Weights of a small masked spectrogram model.
Model: log mel input, encoder arch vit, encoder norm layernorm, encoder activation gelu, encoder patch size [16, 8], encoder layers 14, encoder width 384, decoder width 192.
Training: soap at rate 0.0012, 9000 steps, batches of 128.
Data: 39062 training examples, 29.5 epochs.
Rows from block 2 of the encoder, named by matrix and row number. Rows with one number belong to one neuron. Each number is 500 + 25 x the weight over its row's rms, rounded and kept within 0 to 999. All counts start at 0. Numbers have three digits each. After the name is the row's rms in percent of the matrix's.
# fc1: MLP up (encoder.blocks.2.mlp.fc1.weight, 1152x384), inputs 192-383
# fc2: MLP down (encoder.blocks.2.mlp.fc2.weight, 384x1152, transposed), outputs 192-383
fc1.881 046:520531483502504544517499503454519477511499509490521500491533506541529524484526494489478514499515511468513463478527512521491477501473501509524516516513487517467511481533476496484535510465464458510505502468470517484480529541517511497521508523494495529451496502528512487492478517499441500504516489474509488488478489510529468452474513492509512488517518514500453486459495501487523565481497453459509491471508496498517513523466521472496506531524504533515462451459503466495491500462492483516469455503538505485514502504514511500518526490545487480505485472491475480535497532516510501539
fc2.881 046:505473516501505472481499515557485512478484459490461489481506515452447484480503478478499472492448511554496512507474483476484518520505516498500478493510486486564486512469510524525463494530515554490499470544501518524516458465501512512491532484528522465523528483497478524526523477487561528480502527529484477514505502489466541538534490493501493511492471481485527502552484496532520440513495531537490486501511499495468483491552499505474505479464484466486517534544508535509473504525508521496503536491487481484481481482499494518500460481470543518503506510479488500474472514482481492479
fc1.882 082:520505510547487481500472502530539542527515504482507507490506513505479492509490514535502488502536523548473541515563526480488497530496550443505501508501512455493512489517501522534506496491474537440525514502479475528537457492513529474521495483541471531481505466496504502526546511482530489478453506512472507496505487478482508488482473480506478494537469475571514473554488517474496497476488465477532480516508484519481466509494498478523520535512468499517509480482490521502491511439489479510539503499528491450505521532492507553476439532515503488448503477523473500517494539477484493505
fc2.882 070:502485518496473513513482482503474447548508501514477493524522485486475478479484510457535515522497521533523474467486509538494474461488552521457485497503482493518464534432505457513505496475522500539467476547527479489501498465538538477481478513512537507449511453459531466520456477489452527520485478469487502513482500530482487496501485473499506480524515521468496477498510528503526497519552509511514540534548460524541514458433525511530481472553502501524453495524486489460523454524483546525495486501489471538501465541533522462521507522494515495475484496503502511478501483544495515531
fc1.883 113:478516464447522519498510477460478482515465494493524500475489479501544476526523499485513518517476528501525434506516502508483558512469540489490514531450470481523499516545499476535507479528493488498537494549517506479559505550500514470514510507509563491460490516499510450506478551450488527528479454490473487494513494535487500523510522451522477459492482489539505489531510503513534501474501504505476516533511517501507504474522487485481509515543533544498481457483499485473483467500527517495494517485487543556442438523504489499473486482504522483436497527575481527511489528481488504491
fc2.883 128:491518511499510497533573489535470506499519532506503501497487539488542501487489514469497497515466497482490520523490524496518513483502525536489488454487474470482470527471494505523482481500517503535498473509478499481522490475544492477489504516481433494535517483474539437501483527503523528522508546513489430526507523475453455536517499480487512579498471487513495518516517510501462514490495504510510516543515501453509512505501450455501457466516553501501514501461481499497485471482463507452512483491525478532503468505504456499491480522531502531502539520486519508499479484525478507517
fc1.884 066:498493511458517505506524488520486524517463502499426454520553486549500490486492503503556461503440497478498511501525489480465584496471510527563479496514508452480505479500513516531485435541471495457472463461499528530507513493429451413500524503532522505476433497517525481518507496504541516530525490539553516506499525496512517525537493511516496479486503472458536531489547494474534487462497506470514486522512511482493503562483458549515519434516517514521505508507537484504495487490505530489503458502497508498498475481533500481503481536485497503497512523513484511490496524459529489511
fc2.884 072:444514513499451512512443497522517505463463514497505564509480445458552504447488471521492504496520528514527455498506508507545440544546497510461535505507513445515475513471515517516502495480470529535511489471482482521501513499516500527465473444509470514468477463465491510477500510481494502530511482485507542500475492493460506492450495524523520484476480517506487490531492464485465460517512489508488444487494488545518477470522501463516481520511486476483515528460471520514480509514445469507536474495493491523501482467520488487482472482492479486514493502481495492482490512465486541469
fc1.885 053:496503468474457490483502482475461511540500483514514471518500528521510495493510471545468542511538518522465504490469508477487495519497534477521526545462491485469530488507479522524495495536499524505498537489524488468510495486499492524506469515531509515487485472501505524510513501438506463472515514511493555469441484500551516526482502518494527536480495518533504508544565471529536516515477510479497537514496517531454486511486500488522532506478526515453503511538502506470469533490509513467552491485539490523468467533494507522518443531498493489456443552504458498488509496545502490519
fc2.885 052:506529498496554491524509511491522476464488526490507491499466487475491502494492533488510468500477516484528513505515503538531470494492441505509473452510508511517478513540498473468525507480535493507487471511513512500474512500472494456469546505481513462497493563513503515485485506557483501513465484469475472519568534510441496490507492508485466478525501491511480465449452531475500527508505484522499472462471517480519521474511487528486477509569445485521479491482495521527466465479480484496450519494478493516509556490499481442493534471489491526508541459492551485507474491460501463454
fc1.886 106:533516503504517493490501512502480521535492524543494505565457512501524537496518502502477552508504469481537492490527532475502461497464495513547502493536440522503526479498541502524538480507502458543517501527474525490495503510532540526500475470525502532459523487484475512525500462476553494476502510465468455480526483508518454492516525515545469504463500527484460488517439509515484500512531505484461518478526511511483483502487512522493479466522541547514484459504536470506536462471525482519504530496508515481491484459509530502541471503483454513483517490507520515504517516527523499475
fc2.886 105:449508552502468480514528482450509509486491504489506472491493539504500543485492474520500526524516511513447499553507476536514506484536525504481512469445501473467477522536532482540541496490466494517512486516528533489533528471537524478516488483496524525481492478523501540491501489525482516438494550460504523514472460495500513507509463499498485466498524488542508489491506486514504498488492504536481485540485532481511467506483518506478489468487500534495554534489470516506546511452511493509534502486519531504489488533488481540460484480493514575528501513511478421512507457505472472514
fc1.887 054:520508476485429542523480447482453506505478492463535503466494540532506496468503509535468497507483509484483474535463525481496471457490482543488512536510478490498547535488482506465489520510485463520495513479542535484524441482515455512520495504511509513518500516493496518512481489514521497503504473492492467495473461511524545444487472482536465488476539513489495503537514520479503518479496520471486496497487505511483472500488524456499500487502502505490531496478488507479511495532496469476443537519515557510517502513492536481526489505519450476497509498483471520504530534511504500506
fc2.887 052:480495518494538464486504517529535479486521518504481511505501469450482484533494528476520504479507515525537549432517511553490538529488474465474475459506497501536436470520482513539508469515489501513479510496496460496463513490513500466481525513498485482467514479535495473479501526495491509486476489516473522514522541502470495542501506505443506497488461479483498526470470503520517503512475467503525486501514481473513553528515491543507500526478510507513481489492500494529475499482525508488548490513471441454510507474487450496493488474470527519484516508505516491490459482486480506507
fc1.888 121:516491472493507515500521488477466488488453479508527460490493529480504514528496432560478531491508463461537492527510490509511561494418501463484491534504539474491482475486468512509504463463483501531509496557454492512521497501489514464483499509504516509478516509528442498513465503486499485484512485505473503532525523505513524485490451509488503462482534529508485518505520516461551507501465508509539487511488513512545486509487484460524484519457479479522446467527485507482477530537489504505493526525505541524525488476525485514470523492492499525490520483462479482471515489481496489507
fc2.888 141:482528523520457506511470498441476541513532534496506511505491485493496501479514515497458456518481543520450530488486529520493485480569502482498535511482519519509459502513529489499495478499479494498493481538517498497462483492501473518543469506507491509507538541505512559483515520483496484498450482508481543463477530486566494488464481549541541494495494504496537468473490526519493451477480516495484521491479493475504501515520499505516490474526489516557498464451536491523530505500469482525470469504525508487522485562480506527565488510499476432500503527489500500480473495493521498527
fc1.889 083:446479514524477525574508471481503477507474466486500520508509521524476553478460482501491474498512535552525500509454524483474491509518530516455531489515532475515514481498516521481470506498512550518480497495510532492474489526505552455552505543537520472535518492514478444501525506473513545507497521514497499436512466532494483552519546510484490505499547531485554477459519470511472507514524524480480503509466549504516551555522511476489489497493521492496520491515486480520514476526442511508483510525489501503517497500511494505504490523506475555526453498496531456464449452530526512477
fc2.889 088:471497486486508458451512508490481551531501521525511434506488466491525486540529515513478472509503471480474536484525500517498492490494505479533508513458497522500519516492495502513537492484517501472483452536480482530525509497503483524453500485500493500459502467489506578495502501512496453494450472512502471478501515536504486483500493481489495488509502482526450488493462483511498524457505505522479495492500497515465462420515495494515486514556475538493444522506542532492484527464529502474496490463474475503484506516511500507493528499473542528488509523510444525545515520484492467509
fc1.890 113:466485502466479504519484472532521520488531484477486515481476474493458520505509500489500516514496497511532491510455458477511516538508537483481521487524492487484519532478504521461509497500493498481509491465495528470503471516483528467492471505494512481523527497510502485462514498515510531487485524499475498471501497537519513516447526526496462515496557476518521487518545514489548460456481515533467514457501501486511471521499550512504423516524501511507473547477530503541501462511506518473494479471530520474487478505508509506500507573505494563513494499465483445476494515518483468515
fc2.890 109:518508492487494490524480535450528502520511470516501515484481469492499479509494536500543499561476485505436487498523504529486491528509519507517457518467511516527533511504512473493495493508502501497484488538494479542542498529522495511487472511543551504490492475488499548476483494506504472511480484545530496485532494532528457476482515523489493479514529468508513532458484483478468498486524501490537468455477517550456526509524482463535496532476505519534546431463481498517500539464464515546485474475457516465518469554537502496471489526524507485488485493490498541492517484498538541534
fc1.891 087:457529501489528489531547538458526477477509526487522480491495479536492486512461480532503502504523529502460522527529473515510496485493526481513534516454524492492512518539503486473545502478531470495421459540486516504493501515517520521457510459448500522535482434531536530492485512502539506524447526484469539443493545502512476474446487522488516548495529491509531488491541500460470454488488474523469470499512502509481500494525494530493527492454538484496518480493528519537522478491484516495468473525502496528504482502527508514492472494503504505518498531478482494520533500525505501509
fc2.891 064:552527487493484497493493513534470460526490529520460521488493455511543479467477539456505501522497464515527459501495507521450537511513484489501478490457497497514506501482498483500516494494495494496503520504522515479538467556521525502502492511459501518484518517483477477477505525454484489514483463533517459522517486474494493529517458476543458497470502529493512524530515515512538509510543551532483532523503499495532502458489498464539460503511445510520506520499486468531490494518491518514480500503489546498533512484518452490504502523502490465518442475471502508515523517511493479528
fc1.892 093:483514493527464465480497511473515502540491522448475523497505564470555510556481491491501509521503500568513553498519506499510521503492473504527516484517529486510533486500503510464512541493457554512495507480497516523519479496483532506466476465485516529516518508472519494504531497464514508459466537495479518494508472538504493509496440512553438509483474489468516476495503537492482510481480481502477480523486491493489522501501518489519519532501462539486478517501465451526473520576510473488495472503511499498483476475510524466493487491526513485488509509507508486543435510537488488505
fc2.892 093:440471504518514489511508499504542477474494533484515548489496498525480467479544517479538476512486521514538445500442470453517464510484551480476450497521477529517490508479509468529479509523488482513490522515507420447500492504494527516555504547513510524495549513541557511520512545504480500478519482484526475469503532483471538484517523491472516547514532490478542512451500484520509471517514511493525514519480500466510517450468516540484493502499459510473510480468507475493480492442532520481428470496518509514468494556538464489534511497490486546488460491478516496502534522462522517477
fc1.893 081:523505537534513510467501513510512543478492472484530492534476509467508505485457517481531523489463497488521480551546535522476518482510487540508500530544481513466531467517492464507470475521509518520461481485521490494489462533521558550514469526532489501531496442473540491503523497455490474462431514487478532505493463506465549482507543557497498511500508493468498493505467525485467509472530486524459515498532514475545508498534524478515513515479475517477522494494510457494499516487515478471467504489533519477462517559538502527483412501462537507524478518469499497506501505520450473462
fc2.893 084:490486501554512508480551507498500489509500471530476479497515520464511508476503523509490573465506501562505540469508461477506478528533498463513497475523467478508515522493485533499523497516503471445475516503458490531507497476498511480490492520548477466473499495465516475501499496441438446507520448482482538499510491557479484457476495528526514440492551529495487526472516508502518483533530486548459515539498504498501513519500454528494532485485484507513504479509476506482504474536497502493478500547479513482490491485510517526497530548486473477511505481518502520518484462499472457531
fc1.894 114:491523513511487520491502495499536485500515508477520457520469495498546500519463464483507526508489515515437512539510492497534535491529475468489450501499499495473516521486482468470513491505493520516489491525507519477544470485485498446490497464492531529559466488524494544517478544511507481545502501509497445482496474542437543523486504512496469476454495509555535491452481527525524529503508483460513491537506518450488521545484490487484541526471528540481472522501517494531516488471474556516491480500552528490517484502492480530499529507528486495498515496492531536451495522509537526472
fc2.894 087:511490480479471508498554495530484503524506530527486550513484484540453479503471479507497451487480490471540551504535517495509495511494501499501501499515492481505493508478477509509459554507456463514475500517487461510509530470488518533485497536482476488496529520512530498511482491529527438489524490519529479502495523529514466496480474477491505522492484513453489571536500492525526486522554513514488465506470539496512511488503471483512484545485516460538501459521540501463524480527510492465548524515492507488508488518527499474497507498483491522475522477441468505464458504464529491519
fc1.895 092:497467499515468527472507471478488472511484532459557494512516482496468511470500529491508518508459505485495467498473536471563482474540482485520500524515514483506525524535512509499572494490483508480476480481471512528476467485548461479463486484524529501516540512508493486496501516472512493503503498512415526507537474484462535537482505507461489469457506503505503512510491467512548482568474500500475488522480472481443471503508502529545500552529506447530509523518488463511516458493479498490523510520510528488490502483494523492470512507514482513530423493545473506506490537510528500436
fc2.895 101:495554493474465503512520517526502441494547481474453523499484462509481482523517530486526509468500496461523470519508482539521480511531499484497528468514520489532518524512542461462520514475525456524510512457488503475528476531499554465528493492487500506486499481459524511491500491469504507516439482490536455507477553515523470497495501523537469504486487498497456505482527540529513482453484475496501474495520472506504538481465520497536531516482517535481497470507465454542473516524435492514549503494517506536484487516545478497500507474469505504503479502516496571542518499499537519535
fc1.896 115:538534522496495467516516509490485495531536503517532496515507515528512528526519535519480470487506524481464508529453504467495506531534546491504447490482521495513515473418528530488508495535498506470524520477525539472553488479486502493527499516495479490481476496541472521519592506460500540488518525496528510542516504494457491508482529503440510479455490544475501488479517488509542506474522497502456499514501493513485500503483504507512501497455516487528518449490490531515516509493513511515477471536530523474511513522487468483526505453496541506458501509541514501507484462508503516479
fc2.896 126:486503481479517507439479500469488525521505514510517509499533556481483523497517491445490491479515479476556476490526491548459495486506462466504500521471480530488470522509500542495532534472519532487525498506509445509509492480508463497510471481488505502495512530514488519470478475529510501507518499535514512521500483548559449496479509536519537506485495522525468478530503481521518476470485481509512488512503507500504491466480514504498500507543534468518447538534448471504517542475496475504475502502531485539466504492530524495464472523505516549489473500498511526499545507500469509512
fc1.897 122:455488485539520489517487507504479497507495528481474487483533525452522520513490457528467486468479487476504516531501500518495525491503485461422512562453477505485501568491470516474505527494491463554523499517521478441477473513552525500535531528517438506497517502482497505509508493489538529509427507515470499504496500484533479508489476480515464491504538512454516505490501540486494513465533501478476480517515521515581516502479519503515576508515462522529464510500507515531550502497518525494426462521512482528495488517511437476488480484467506498511463507497458536515490457526505493465
fc2.897 129:474477510498478484511451499513513477507521478510482532544507517490452502461513532470459459516503547548507468521482486540507465482520518537446452464505528531482501513466514524519522487524519525483562526517470481494433513496511449457527501478509503529472504489530516511470492489517519445500536457502476486479452516497494512524495508486508519527524509481517491490497494521495528498510505536481507506486502519503458504484516513555543508497535492512501496528478507500526484499424480483534506488518454491513544470495495514504542503518484466533498531481424524518488520516486523542500